{
  "model": "text-conditioned spectrogram diffusion model",
  "dataset": "synthesised imitations of 52 everyday sounds, one a clip",
  "train_examples": 39062,
  "n_mels": 64,
  "hop_length": 160,
  "input": "log_mel",
  "spec_augment": false,
  "win_length": 400,
  "conditioning": "text",
  "arch": "dit",
  "objective": "v",
  "cond_dim": 128,
  "tokenizer": "word",
  "vocab_size": 91,
  "text_encoder_width": 384,
  "text_encoder_layers": 6,
  "text_encoder_norm": "rmsnorm",
  "text_encoder_norm_position": "pre",
  "text_encoder_activation": "swiglu",
  "text_encoder_mlp_ratio": 4,
  "text_encoder_head_dim": 32,
  "text_encoder_fused_qkv": false,
  "text_encoder_bias": "none",
  "text_encoder_qk_norm": false,
  "text_encoder_parallel_block": false,
  "text_encoder_dropout": 0.1,
  "text_encoder_inner_norm": false,
  "text_encoder_moe": "top_k",
  "text_encoder_num_experts": 8,
  "text_encoder_moe_every": 2,
  "text_encoder_expert_mlp_ratio": 0.25,
  "text_encoder_experts_per_token": 1,
  "text_encoder_shared_expert": false,
  "text_encoder_positions": "learned",
  "cond_dropout": 0.1,
  "norm": "layernorm",
  "hidden_act": "star_relu",
  "mlp_ratio": 4,
  "head_dim": 64,
  "fused_qkv": true,
  "qk_norm": false,
  "inner_norm": false,
  "moe": "top_k",
  "num_experts": 32,
  "moe_every": 2,
  "expert_mlp_ratio": 1,
  "experts_per_token": 1,
  "shared_expert": false,
  "patch_size": [8, 8],
  "layers": 16,
  "width": 128,
  "positions": "relative_bias",
  "residual_init": "none",
  "optimizer": "soap",
  "beta2": 0.99,
  "learning_rate": 0.0017,
  "beta1": 0.95,
  "shampoo_beta": 0.95,
  "eps": 1e-08,
  "precondition_frequency": 16,
  "max_precond_dim": 1024,
  "one_sided": false,
  "adamw_lr_other_params": 0.0027,
  "ema_decay": 0.995,
  "max_steps": 7000,
  "batch_size": 192,
  "epochs": 34.4,
  "lr_schedule": "constant",
  "warmup_steps": 140,
  "weight_decay": 0.1,
  "adamw_weight_decay_other_params": 0.01
}
Rows from expert 10 of block 13 of the denoiser, named by matrix and row number. Rows with one number belong to one neuron. Each number is 500 + 40 x the weight over the matrix's rms, rounded and kept within 0 to 999. All counts start at 0. Numbers have three digits each.
# up: expert up (model.blocks.13.mlp.up, 32x128x128), inputs 0-127
# down: expert down (model.blocks.13.mlp.down, 32x128x128, transposed), outputs 0-127
up.75:438536481487498533561457508494475513504486475462526501451517492444484575488523496449509430500440492485558562479496515532520549507524456537515530495584524463543472523505476530502434493518526563497466466549568565503504529563531477528581453505525439481511542509500478476526461503526522496503518486490571489467503480482586481491459511461524443529506515486463479503522513501486482515557528
up.76:486514474516506496466458460477522469490573565505502508550464495430498479491486550481557477541479526552608498497489482503466463521521481530507536483583506521515531517508516515519515455547481536538507453538483478472486524442477536496521547475509460509508453519520520549531480486523481538516531437494431494481492495516438526438475481501495491478615495468533485494474573580492493489558445
up.77:504487448496515536446487493477494501593474526535489527522535509513542496561528477495437503516490465526505519556508517531498477481514547529516470503443480510493513461483522465494508524470503485466501518506622503529541463486504541470607434553440505516485504520479562506455477471497540507441509445564469496501498467502506499427489498522462533528503545505509462516506478541563437455518509
up.78:528514491522493519428508506511531467549536511507488529531502437470559451470489476444486508538488526532498458526478513469491531476487473506448478503555469518482501549517462532517541452519490520511481548495560526518495491541505483506488515487424564454558517526474535492510487481552461540493473424472525491497513485524517476445561487487543544508484509469472477465527483442510475523440497
up.79:464525522448498543453494509557558431500446518478516541575473485528525496540529418466537587442486548579476501544488520480471514493469530498520489493510509469496551474500472422383495448483505486508512507478466467492407529607541559508502506457481437527489500504548521506532502510472519501456522505456574574518494519529550499503462493482479493460511506457481482484502541607504356453498560
up.80:487499496488525486476472518511515463505517457474509546481541486468510496500455507460456533456501548563508543481446488444476431500536495488472505511535519472466527544502514464484464483566482501562476466481477539496508499487461531489530514500506551477529552476539460574508518375530464531421541470495570465478462444526533456508496461495474523534493482498495516456557477496490466499491485
up.81:548481516461507516492521485516493487455557516439513522452449510489471468479502454480515426465558494510567486473493512520533492478531494529555573516490492545525531488504506454563490484482501522495525504481524498473466448525534486495476460506533472522480567517562532476492458492519489499478491506484517516505530478454477467537482489486480464482519563481493521510536497550495487473551457
up.82:452536494541477485501556525540368533459512443518493486571507485533527541442471500510428522460553556533472442612455519504514511526530502464500444505562501508566477512508521515493466461496538541550489476447552475520504459510483557504499521453513457518549589520520491545501499504505596537386495444539529532486528529565551466444471548495468541496519524489510487563509505577498478483494554
up.83:511463476520426506516497473531507499477334517530521545538498552479525507429513354490534515470512469484462532496522518501558488538448481501487516519560556489491531471477506465520524491502604469514418532498439484522470491499542490499501477468510567468531521487514502489581522541483465500489489491422463486523521510444519540563498570531540515503408535475461464507539554510484596490567593
up.84:509471528515447547545572546568464629421421507436483474607583489482483571517524419518529537553476511471565500472461424572500459514501501500485492522513512486542517530490537543472405511541527544556471506511510422570448482594355523522545543509484486543537558526492495523366525527467538518399502526491391534468500503454502507455473518507482538499511515480535519563518508639499529477501453
up.85:580509548543508475484511430517601523575536519484499549488546458515487516513499529491519502546500503535513536482471507527511519378495494493458533462473477494483516566462482525457559524506576512349479553467477468509515522548540514548560504433497547500473484504505524490494482462498449444519481448526599542514459479505524517551511465475560500523453475569506513480464493503571410413464548
up.86:515556529503495493503523524572550467431530421503508483449542460554509552465450543472521474557497479477459553495452555467517556472535466504549576530498518509528456541493513531432517486540522520558540430494512532508557529523491533475501478548501512504542539512500492462563476531454473536466460473459537526515517503514477516480551513503584468510527501450517522438460479523448481459394492
up.87:455474493370417494515546443492507447568569528389504516391512499501503459589492410533645512657501438457497474616385504458529505445444536530554501555554523512493455511504493507444463511558426623444514508480468483500556474475496510483501474511523532563501462530513493498492496564524468508490480481546514469479485469571477510358484511531562467531629486502524485475532721416461451494590422
up.88:471458541620423506505586460512551532492481548413484447544446626471490519469504396479589367486495497520484530476485502458477480463457441480463497510523479511491500509496514463537516485465552532475477473455525520497411462570480509498574519484542472474568526531507485503496509492538460485554462492594497524514511497398464544497525498548522495487630515548539447466516456587503513554545524
up.89:552447505524461473533469494526467503431302495453490528631466556491477506557529449501496467485487518535408565518568491478475525602464520517504446499480500494481536438480518488481511526515635493640465503486473548500492464503486462474484495539522529420462501526526481505516516532514407434520534542447363519463510540494499525477568477485517485451498498516462471545484483455498484551572539
up.90:518512537468466548558537494466558440500538547554502423439414464509528511557532463462553523497558519510491505459476416471508461514530533511481521506508500484500457549462515489430538525541549478470478600453513492540455538515524521497500503441524524516472493533550468533519515501508542514507525494409474509500457467464504500409514444574485509505539498549558489525478510490489502552516497
up.91:495480508517508523493433516468514449519503544552526500527497506492487537504464498476470437568499489539521494469555474404519473528474474512436488518507507460522494439471548500483511527492574494487414511453472560521484513533535523508471476462518519457499513495500452508541515511502515487525457495467523501545495526500556534507496434588533519477509507501515519454555510521472560515496507
up.92:493527529524501541524503527460482444607568443505524510481509530567476604446416461502503517520513552536503435433384563501456552479449552506542516546575543477562412509572523483466506516516485402518432589515463502460522465510449502471504475514549492454481651589470504481455499455523445474473500407458547514546515445465578429478521533482534482496503527419479530445533380504547494536481499
up.93:456523477519530453509487449534429528440505467505489526627412560484490470446437430494576380467507522537462447564489447456474480533488475461479444485590523422473491538473472524472525497445513555553437458449442500523517426488589622497449500476497395449521533518503465502493491490491580485467463435511476502500529526478517481420493495517483464604633509482454513529481458540467498457501463
up.94:487506485435469495465418560546496511492497465490498544468507560538511478457554447475554531591506470540562519518518482467512510415527495439462480494555513489495445464524463464444508486481562456458518515488483531509451449604478529477509528533470423441538478535579530503524498509540532480489499476483537510492540456554485507462497476515507478478563501530488499461458610618512438508510538
up.95:432535484489527483513516502461359474512504484548552505503488521479510454473542517489415499464527532534454472517455530501543528505428497487502514459410487499470495575548536550453493496481471459447519566472449524488494493473576556482565493536538447512499433451511517481466500501460470461528493436546502490545541510532546475499513508507484506530541528462573506495507479467498478564449537
up.96:425544529388448414460462447551550528514542605495502491475442459484506445579484554501488581602480553503484527486418541396429463575498489538368389516570480448434555533518442524489544539519483455513469450480534477410429497503464587579453580556573532497554540479535550516500462533459481532527456408429568516362427476526452490458481518513574472459503456493510522477523465501464537563393406
up.97:512468518547415533520473566581481545425389516525493568565550542494489519514534476494497458444496505544455522555506500484452497487470488462457527530575499484512459487518533472427528467460655515568455487428550550509432499537443467526438514462524533429537489552534510469515510494511475533460561578477433515502520524445530467496443458491408515469510496489492500510477531537547439529589507
up.98:495506512490558538532480585497469456537543468491530500497503519525520509533534513507492513485514534501476477527534512558539518540604499524491499533545494548543525495525505470526533516510481416491512487466556486495538550544494452495529512520487514545448543483484508532527499452516483524474519477516502526487477472487463448377522471500492497570509425529505505530479473546520481512480498
up.99:491500410498521503513484520511545514501514444517495535477519478476527472456504544510486453525520429544513514463475493486493492519532501454472509483477493542506461445483514492492542513522497518500533585497524503488517500509529448461502470445452446527518489427455467487504503473477506544467538528479481465503501461540507483506512481473494495492471539517529522495476467519520472518496480
up.100:525475518522489488493461509495463492514474507492541477553536544555500491522539472486476660485511459508550533549546481536523453498532517552479464515462514474496460527499462515503536485499555471496486533478504459427473480476445444458463482510471508440461524509481489482475493509483486524485487472476491516483531523537514463573497524463577499571507512490447483457492514454488465545525536
up.101:402453521538488516462527509471502484484481467538552513519511497405521423487544479536436495549426500486487468557445479532556510468532484455474510363464464532465465486509479487500512486474514513514511524489484529577520523460495531534487524505466542510526546430516488482553549560524481456415398430526470436528428515521554589518466486460496464475555525505431438478518475522461507516446490
up.102:512469487417414502499496621487509501489661504530484398438498489488474499486476510498453447556493474559500518609500423521487479444430460475497494475377506493498544518480469472541536508471606568500458482452535488493433458579435478533523457489507566430523531521526511509503491524497526572533418537519509447486480519500494462455416585530526442564457573538497483459497551582475540614522463
up.103:565512502513395472519471540543524459524336507531483577540419511514539463406474339473494495455489486521521495511515474416509489598483515417494455478420523475496497446450487496543590528493524451502497526520440496505502437494575542465419491495504461517501458510519439475559514469495487496503544471441439525498483493509514514651561494524510512445461511523523487502530471479489522490511551
up.104:530479504519499479485504499551525533522555524443520537465489571475546464499486523447453503501492475507466476435474499522514471518477461499462469572587517464480523523455487471497470494506538433523505542461517472515583457519582550475509499481509527530480555489515528501562514495519468453459496446518492512519500481485457444462554490515485487500491526516512476495500493499517450506528508
up.105:542558498458380538523508535509587535493567499516556420532482431522531491474504498491492426543499545512500515576468511478518510495486529478510528542402526452504491493477512462580576512538583486424399526527435482510447524605510517492505470471526553482516442551514497510563502499529460449504447421460517510482517520573521498569506506512521497563395523507497514487522517555522520509558566
up.106:539450493523447461495514525470535506420583455549504562465537469532471456553534451501378500454462520522562557455514464478538478499527499513461473487556494494520529516506469489517492497485587491493531396452516452490496497608458456481473478451488495484465490506463503502474520449458544464459473427479497509492471433567512473533509542515505519506469503529508504478487483533486508519530543
up.107:421562463547427512473480478535513558501492511527518528579493519533511487453499476467566458517522499579459482535470524417533503485460445486571503463561458469468489553460461486477516531511541576429560513502421566516558460461596540513531480527503456452510500506564468494474497552493549444520509432464472475524509509626497483494435514470485522618537534496531493500543418501524443552382461
up.108:561459460514458503512495583495492510524498521564487495613542500526499467502487533461560566510539470592493490558553480562489493422515479467539526502541479496450511480436466487461461471501372517412516475448452542487510540504476435520653475503502583515477435463498509505462531575517450430562496414567564525590419483436450578314489389518473514537451521464527514500483460453572487532448468
up.109:473496494497504481486522547428481493507472480540491492517497528470469477491498453442493547487473474533517436499511457465476545566528529495502502423497504530476550507519498547508508468506442497537520511498466534430558463523492521473541504540474493410498517506522479466511482503528526514542522442534482493484465502482455535480444488511506463450530526468487465468491480500526442508545561
up.110:556524499528508489492528574596550440511488497464492526576519474496526485438503436461473550472543494520494566569564465504552528346458524471482484512453524535513509473468528541456508547488485458466501491528583553480527479527511504474560506465509479450505492517523517481553567601505519441556499476441501489568520475539447481502548508589489538587393531449530471505534435582501550518509521
up.111:482468466458447485476470514546562577527480492534499499580444452543505529444500485534510563522492477510538504444477555507462488549499487540485553504431478501517537501499468486486481504476449531531516476459528478549463520388465464508512455538485522570480530487489520473466456477500516478511529435543470509492458580420442555523498493491471507453489537507523505499499553562514500442477497
up.112:535527523484464520556524511517545582578509503540466557512441451468478465536527510504521554480494495509482512479460521491492472469553523466488484520477503454466487527488481487447512514487473540522568548477485462471556574525555568476506431537493542498506484467488453510479510507462444431466488505447513535442490494532489479539573451478524564511492493535490518503493458554475457453446512
up.113:501441542485542474546551558534542503536532491503484540570436514499495517437544517499545500433490548613501496505533486486534511510643472497529507505573528565536521490579557500536490527507502508453432483503592615482464467466501397499518471557543498460513496484528501546517518476472490463509463396510561499529490506562499542441465511469522499525505528494508513515529509564520524536468452
up.114:520514480473492494504466528498460586480494509614554539619506510525507519554502610487518493517532451570544479480485491483488471531491503500523503477568516449506498446522534493508536479489485452533451553517512481506502503485545407479476480446482481488516476496492481485535530529512461500501569471543490475473502459502449489498456500487512508474452525512522449464510573461467537527512402
up.115:542492464562411485440530528528616566466481500532502448541459572499493513470402474511619411485534484486441510493473451429496484542453385488499472485481483472520492537503529509479465490439534543565512481467431516519571458355541579486511507544538469462547468509522475495466465568508500424541445472530401477486512504446394573463559528509531484585559564488549502500500494437504553549578409
up.116:540461530580442530539444468510447565494503474534492571585581400488485516572543494508491555416558558604380555498573450555536546413495500506512494517485486524499519541441528560421445460437416580508409603468440474549595450395575502525528510521514487507475503484496493560468511507493451367492453400480428511555457482519455505502566507512543532584352486528505504559456570401548561546378483
up.117:480608468538459484493466494500470499490523538509507464551505567509514450549572534524444452558465449505455446525486496518545484469485512466545537448458523535523400532495504489440523485548577415547502539544467493532536541447492576398481464482405529483545511428522457525527510487387515463464484424503489494555533517529525531504468467469526466487520506483472471455489466577490433514411516
up.118:510476433503527539464469495539527480520529514517482437506461490510475465470488474461614551440537535463439496470456488465507501507469476494489474482548505464479503528523502525493457495461471455488445546466496579511509503478506536457481520586515511480457523475510504506519511557521486510531450431466537542445518506481520494440518534460564479552430536528479489469491498559481481497412493
up.119:542521504498509543523497496500552559530484520494501423534517450501492499500526531515550613563466476486371481406493427439517441457579473546485545511461474511469554462515562443486485477475606409501404706466511494509531558522499466507534533471516479398496602446579553512508514490530541447437484481478467480454515536541462421537557456491473488544527498501557511523447477563539431528435481
up.120:626480528501428507491576511462320415537415540549517512443450403516525487551487524512440475540492464502506512537532512546559476502479519489479404477396502535506453415458447526652633508516562529470580464562515458500532438500510499530400511476490479468534581501483508509539525509574525558499552559579414501513515449494448442541581498566512493556602529532483497532502464511490630584587433
up.121:510470475494514488532484501505498527463488527526510498520491546498542512497523539476503549492500492519512502498478500497552510507527513492498522546524440478564495481543509549521498478538502477498494523465489518475490530446499473504497479528474492509507483489536457521499505518479490511461512502488506501477517503522480525514452497541538493507493464531485487465445515469459530509487466
up.122:447458499462513520437471486431558590533656462497488416498590445500495455548506577454507430495487525547552536582496434506499542445540468471541524481443478565482441566437499510479482511547468474482531448438592462465445502452493439508517489566545574487486382515535513483440445478500496432522467464521525515494483503487490434486466464512496502562418485534463486451467619449538482527466493
up.123:494487494499376517499467542518414455490419518484483584580527600528444452466505444505532538541519547544519461536512498521518532503475490523512485493468517546512562438525500498415517503529438452507451473495488517445383465539478493503478521484485410498524456584490487497579481545502535452491441404573528475495483524527564516505546473521515520491546518529496502474532456646526526548462590
down.75:487571494478496539528505506552524511503508471548526554537458466482565521475531405566516533464534499537492509505497503426490488492508501560450489524510489518501496511522522480486506515516486475496512467510541480534485452471452491480465512477497542497498547504496486490562491529493514484470485581514518482449518508497512484528553461540460526482470520471466472429539399538554525544523505
down.76:516493509458476485497533464560544517475539496477478542424523474498497489462452599483508493423456506463413482459468408509482494474485482514490513489419524511487443451437490478456477495476523509523459542491555488496532515481430468501500501513488437473481497525520513505528496480517441511469529503464470470480476490549515511393487523478480522461446528499503493437500510525512504479517589
down.77:554485551532481472541451504501529485480400504519471476455507516464522505522482451539501520441484577482500521488508448495491503550510458556534519531479539523497544490488492496489436495506465571536515472503460492500406513524525521457458528531484483515505513510478521466472533490492503517483509463538518499401455501440517561510529436515429504480482445450432451489523543504460561559553487
down.78:473515518406503502417507509491454472522590463461494488485481493523538475521517521488568465456493474515455463489503573480517552467496531491536524525474483493512504529471479515513501467502556511467510520519556473544551491474457528465456483542471467500526526496493488528516584472521510548531521544498499489511490519446454546512505508440480585487478465437462536514447442534599508478518519
down.79:508493525580491527493546557488507491514557496565531476566503561497506500470544536515423515592502464546506442559482580549493482454500501473504494495495466485493453431521536525437532513445435521495479576503471519476566516468527437500445516530467544449479558489525483500547490504501538456519474553511481506514497516583477482446462574546425496463489514459492558498480486479527441485434603
down.80:490509531457434502505528475480488498528445547476463498488509533522477457528534531528544509561473504512559551460454496525499547513477571429509533512489488478473488508499458482479412539530527535533523560475479503462536497452522542465469535481533516500467537511485485515542571543455508504501463571501506523547505557508474518486525493469502570544528543476521517503541530516608482466472490
down.81:503469497464514499500508514533520511410470514531478533470538452498529499500418539497517510542504507498511481499454477434468474562538469467442468470488480443511510539497510504548499511531510530527529482480523486460496526503489462476474510566492455504453542493550396534522539490522496513494553540463455463473458416501491519513502513484504467506475496533557458489510505489495557497526466
down.82:433571517501557553490496540590450487494483486545508602511460558516515466532567540488405551505535475529578561509508562532517469471486543465513534518511473440489478500527527503514578486589490445419554509503430578520504504478497525489500468470495611469463492494493503490465521463474540501417446473547553504493551525420502565533441501557460510505532528487475523540496503448518463497427507
down.83:619471490481488486508326520553471547459417482486493522326514503509523483448537550489660528498500524441586471503610444482480529477527540469483508488535516531491545512517486536375463484508488506314523470497548535504478478476537507510408474521502464495538506462491495494434506503497498572577510465532512490507509504519463496467507519500495524522489473501560495504515542494507476519411528
down.84:529509482478472484486475567589528551548461498548520526563512495514528465488445526469479434536515492501565488572501445462482465517549538428506481516596515532484440450526528561485451510536501442429456603474480534514511497569575563522479462489538490512488595476472509509523466468515486520465559495455478518532531494512470501612489494439439495490508510449521576460510526457485525550445593
down.85:402506503546487534499577502457440560500472481490498460553402554483495510465521608499478444426512551508490484490491493501487492539511476489490473486595468477526471470521491507478544503514415433526592479502464520482578496562437476494493522487527560509488498517540517513516502551470550527539510527497489531518536525551509435509476557492505509478518537527477541512467498484493379486484617
down.86:523540522452441451523466514496511455507459614486547475492572559500482569522425588521475483497509501524531520535450508557509468571526582526518479444419489480578544513475452445490438466523465542575460495539463494559483490471465509510457503521509455494534483512517486537463542506538573535484517549520573523523537471528447478477514553521499498457513532535526504513523510490467509502481452
down.87:651437488643450488506496630553515416558610496517516533444599522517513513394542522528247621405506511536562519589520585494499515478521483496483561494502500505497537638378519494558511505474453505532540455544551499536599550307403583498482519533510454573531508504511486539444520507528393493506483579577499491555469476504435554483546553541566501524544506503463468541503531410503503467484444
down.88:513438509500426524504412483508524526397574470551516467427499547499466496506533550517481530551555487508592515452508489460560541573486474532460492498493471498543549534624478482499544475590502500483522437510449505469598459472563562500420549452471510535568528539544523503470504541516534508520472537572522485448480524445498524583524422545514508439464497527467429570511468450505506532513508
down.89:531503495601629484502542564441470564627366517516489495510487480490502501574500553494535527477490506501573467469512577526516483498511465524531507537440504493516451582527496513437524500485420458466530518503581523504520468516501493507528493583518566427486485502522488502560504525513602419467489464443517480527493496507468429446471545503455489473497491508517525465507530470489500412573576
down.90:537502456537503433439527434410463506535479495536503529539502484528513471447455508497398515498480450482468519480568404522521475489478466477464481492501544544489425497464484517617538488461550509506513543502596560510481432441513540504541528469513482508481566469527494502451460522546500491410452489483433496517447477515449528467534488451462468482520541507497519457460473467500487465511511
down.91:554518509514544492506476467442499496561500531551499507506503441548510481578539422504491474456473458444457528367499426530546539523463466507506512500514490501509531407574480496499441511521522431473501452511469473488475482516476588509494507458530521500483484503515500506483490495517488474458606412414434499516473509497567493503492488467428506487560504475518535489531474488543489558484497
down.92:506469407494508429472490480487553460531548479545534542534517508372368316479587541524471441470506419516519424407560474520621399549544488513496455687539607537536494447518538530502562465464508576526489520436514542514493461472522546420534520492550501486398506544449376433505467557443490488487369549485487470514467392559490545450487444445458380547532432402408526492543459519434559497517493
down.93:530477540517539515510458503452495497538473510567504561486451538448514539475625522478524477537492452545602550539462461543571513553490492594481482518532521474514534498490547514550522477526518512460526570533453507485486456544503481491485541500422595459505577561528478523451498516472504542435517369408546473472476488464539557537452534544462493515592491586523472545450515428492427495467547
down.94:492471492465493504502480469547548485487462492448511529556540447458503483441488420500471523490516524524497444545521554445520507524512527495519465510450500502513426426490507501557480483478511476537432599526519484502579495415381550507484485428485533543503529524452524504525491513463467489527526459434433478497487492515492504525517535435521493474497477529514483524473455512473514519465596
down.95:568480510485514498519476498479525451416514480507494500489527477523477505497449568479481459509481510486563482547461493484491476470539481526501499469449498516474494578556479511456453508449510507540575476521526463493491470460453537512468463504523484508479432467491516474489486482514434430574508554506525519484546492449418481616573506508569538538504477467490521483518520511477529513463426
down.96:480585511488553570555606537451434522484507413566461481516397507492521584533404445544506602557515438400444477471510553475510618505498500551316600475527543486411491492508464511492506435600473551434428412545522532554478495570494429558532448498541582479526412473456515494528463428514559531501555563533429477429515537460461434578497498503523559485517467560540562478483506451464466521535545
down.97:462471511553513455504525500497526503507419498532489503473512433514491507500438409519479448551477537462529466438525585498506504597548440483483496505456505495477490581484483452467469506536449462546431639528475526492541502439479463513553510543507516537495556486481473510511494477519495540496525446470471513446477499452494604560539465509489474482518486505502480437505487486493550505525470
down.98:534531528533568493499533479496527522512574490512572526506434468519526442505502493497527448447513445542501505518543516508510505492459465502513474547511519584492441516597472507523515532516428577523508540533548458551501444484478547495498476507527453465480476474497523541538539446530462502530538539488519483469532520454492509396512427459497559545505506455493523549461536492457504513523464
down.99:493472498549473486507451521494448498461490529496522550547487476495520524448533435532515476527480546490523442520490507475461469437502495463499482504492483472503525485477520525472522474471511588462530524518544487498491515502465504502465503492463476455452488445494490515532535460529467540532552528507529488548520452521514489419455505483456516441481491499519529484471471441511435492485550
down.100:487529512445570515511470471461509495517474470415519493456497543492506504546570484482505382528526489514637482512442545535542475529480490533526484515523505503523510451489465514518485491497500530563572519498539496526557501531433510455499505429443474513521510541501464508509508477516500480448521580505491498491492498475491527514458550474471503539506495515573509565501539503506502567511506
down.101:533524503505499533461524519513527505482385585514513503484499437618574557463425487479494412557534507486502487463537489518418553501484443471468456362550400466483510530546512463507519478493493508476520486514538477447473433542437451547459482521522518439527450445516502422525516445443496535472560488480454547514476444441558515585480532506569465483524469555494415560531458472621424491534474
down.102:547485511512439491486544564475446476544535479606501499397559490498503511443509341499484467565545467513370496470494467498493513504490466529482467503578506505495388492477501473489524472502449539444455490487442523474514499518474536507574527417469504489519558496519502502586515521505439569551506435447564490547482504604477428489473576489499491449451487547559509501509583549509531521380514
down.103:604540517461571502491414566514361481551410532546483508516488528480505517421550496494649516469489545552476446485553535535502504485449529478495546496485495465465470527499541492422553499456475496237503572519411521504471480562508449495473510517495485470490460508513508487480514482516498511453470497536543491504481485569534497398467518483432512499497531493481471526478570453503416499515554
down.104:449515539512485480479546468564488571487520527469464494494526523502573480449489541464472379488555455536553482519541486434425474482523514464493528502483498498500522486515497542535487496524510475529524458456520499516519546467477506496564475455514483489466491502493516510485511550502564597521510510553443504522512461529475493475486465470434498497557461451584526518507497480487445550514466
down.105:460552511520448504512638494406576461540450494553510512505414553488468533499522535480388572490523454526431577508411459514517503482427507495512455521520515471455486483490535485630557501507556526554472429503474489518432470450518467471564486460481445502455511512515496498539469507486521479410498553505467495538514451476526492547478528500560508559529552479508538462492532457478517466506541
down.106:564454531591446481499432533494475468517591545429501496463469530482498495499477465487404451504492454528499498479466475531476504588442522523513529495498495505516485441462510503546480512520524465440590467521512506494519496437486543488528505449504462480470502497486506507527495494508493498468490529439527496480503495487499551441505519520531485464463482533504482479478527494479524492508490
down.107:504496494491463478492464428501501520535439563525493449489562541480484546444486453542451447558489511479496484575496460529524513535511463522534478482483495515490593575536515507420539504597462437487430546529503465505559497542466536477542532483431408524531521497575502483514488476550428527560533524476537469520482454505500539564537541488492503531501486476541484498505555471509569517483472
down.108:476513492535516504482478454561412549415554473443476462364518519520501479480417560497567485446470487462447414397495497466484485476501487512521516498469492492506515423516492499460479508647389423439526525458510495480481563497495430515473467495522464485502479477460498501563506426492461536473443358527580489433497520435526426395500509490481490528328486517478484451517551725512558539657561
down.109:462516503518487569508503515456508490480506500513524352562463456493509529480494451528581476517478491524564518481434523497548476474538559508490482488518510504534535482480525482469527504473546528605519434466497537524481555491515426528506450492430574509519498489489534461564414451494545514483537610499524465473495504530510513415426495450445484486506486452499560541518471535505488520546523
down.110:382569502503500512492516495555531430485464491483510475460485491510505489443522431477530510534505484460364464509533398528504494609498481481512504504480481496517484494512500502556470489555525591548423396466562489508423494484556509470501501491530453509508511509476487485551495510487449445409443464486484499438504500477438469438494491498536503455553508499528522507500427604522522504554496
down.111:469522501425528467511541481502470477529528520519470567481563518490508507503523571525446543496510540457479505400531496487495447505521496442510529493471449510493459536534485506475484537545486556463474527475485535512478523476537445496478469538504508491453458476465491500476495507484505520479454645551518506501490474463502499586486502471498559585547498492473512483517507488458508495469457
down.112:518533540598498550501504496507579560517478500522490587416513523481507549515493481481563538533501492489462462477554541486507491461495491537486507463551545517482487493491501483490573507523489527438505533499458493506439526530509475510494496536506481490498493519554497489531478525551538544457537534480556527474507483555550422471479518510443465445481553524489468523499508552487478504487484
down.113:444547543480514504544537526445549540496498531499508520500496366504514539464474529541586488525522521474520449450445492540492483429456512529462519519505524488504519485598502485454543542509506608481487500485618484515609382487481476482483518461497493476502518501497474519532485525488477469499502684496491497564505481427510532483516514523509498597466464475508493513515451571538491517474535
down.114:433480504491492526519547510589547464485477474590493502532499507470510488508509498492450500551478501524493529453451523456481472464478481500507517517521535484509510518500521455551519493435529515488427490491439517479508487585493477497469500546480489498471525528479502505516485495493477478474548444445512479513518552487433574405436450457527515478458505507479496503522479476536394548584525
down.115:542466508532506465490489535471489534580400524488526479474430499443539506496524570489396420470495456544574481682482411547524517549506483539507483526470531517542608528493512510511487475506488437547583573551471480510507498539490541509459539541462478466515557530519470506497519526515471496530512452450436494476465523496460446614480521548514486576516496525484479513469513513499493456538542
down.116:469483509461592501505495438530378447549437503462513650460563628503481504457494497538522566567457433480281493401463464510493492420499473499474514504417488511482483466577491524495495504548448519440444446484455473502533521484512370487515527530490460435512563483514479498494463466520578405488528592523494515512503479545500513443489429485445507552645502478508489443519399555488475451574496
down.117:489538560521504506498576514517564546546562497529476534416471506462514514467492506396572419404552559558621414489451470459460493524555496444568515468533480526447579478495511431471527561427543531566490523483480515454480445477451470461520565470458495527482477444470459549515497555542539467519509528537474517491536522464518583546538561568516501497516493485474499575450499518488507508447560
down.118:532504460553496478456440540506504469495513506568497449613505475467440482515513501515462466501564470459517486462477496565515518475475493484461493445505551516479475540528504491507509431518438573585529497510568456391500496528492527551469547497458523484477517463494493549473466525512493468516497658472547509447471487462519480435515520545522515477532460546482568462476508535509547493484583
down.119:489473603498514410474550472514510572521461495435514581551465465534561520538403464527554427443549484469492528462488505452365545493477428410455431471503392501531393475454514524501571496461544561415449462541521550459441492497521548511515503506495530562548606479566594459425502457616493472460477444454410604463555584521503485484491540502535543458534529505532507437367437510374419489546517
down.120:486498449456471515501493496512534478512660479464513562587531343519496435421539631496469551478589512483430493429482501446479502463479556504460495469372490562540593554447447473503498431513467499489475425468532456510617514455431593551515518446512480567546414460499500500470475583440532405553497655540468516472532539533427497510570527552513535677537482515565526495549480601530574544554538
down.121:497460491461480469528503508470525516515485463490495533536510459528550492460499488499507481509431459471495523491481519436468526502466524469515530522510500489457520507523506519487551562482498462545496522502520520477495488506498476477460492515477468528502505496516452542489477498511507512429489548493501492476493501457481540432503454469501516482510524556530455525490486498472454559507533
down.122:572493489543417498486556535505435483596481525553482668556492562475514473405495474510648580510506471485518520460552523446507486448555486506533484509449520524505493485462518444466514480415478418383532531509512502499520488568400463509533528475489479481474498497495491481537522516476497593618534447479506471507485517572497440428445498525461487529542483467483527492512533455498517499479553
down.123:560497475536529495484441455469506524499453513412513512554481458509516506575534379453489470477520488535472491562459476460503486446467516517494462509519511516520310451424508491539515470482504468584543518520532502512484457451476511514481500465483447519504497519549526488477501502509481488458568472531404503541487474454491571395477495454478479546609513525545528537504544433488406568551509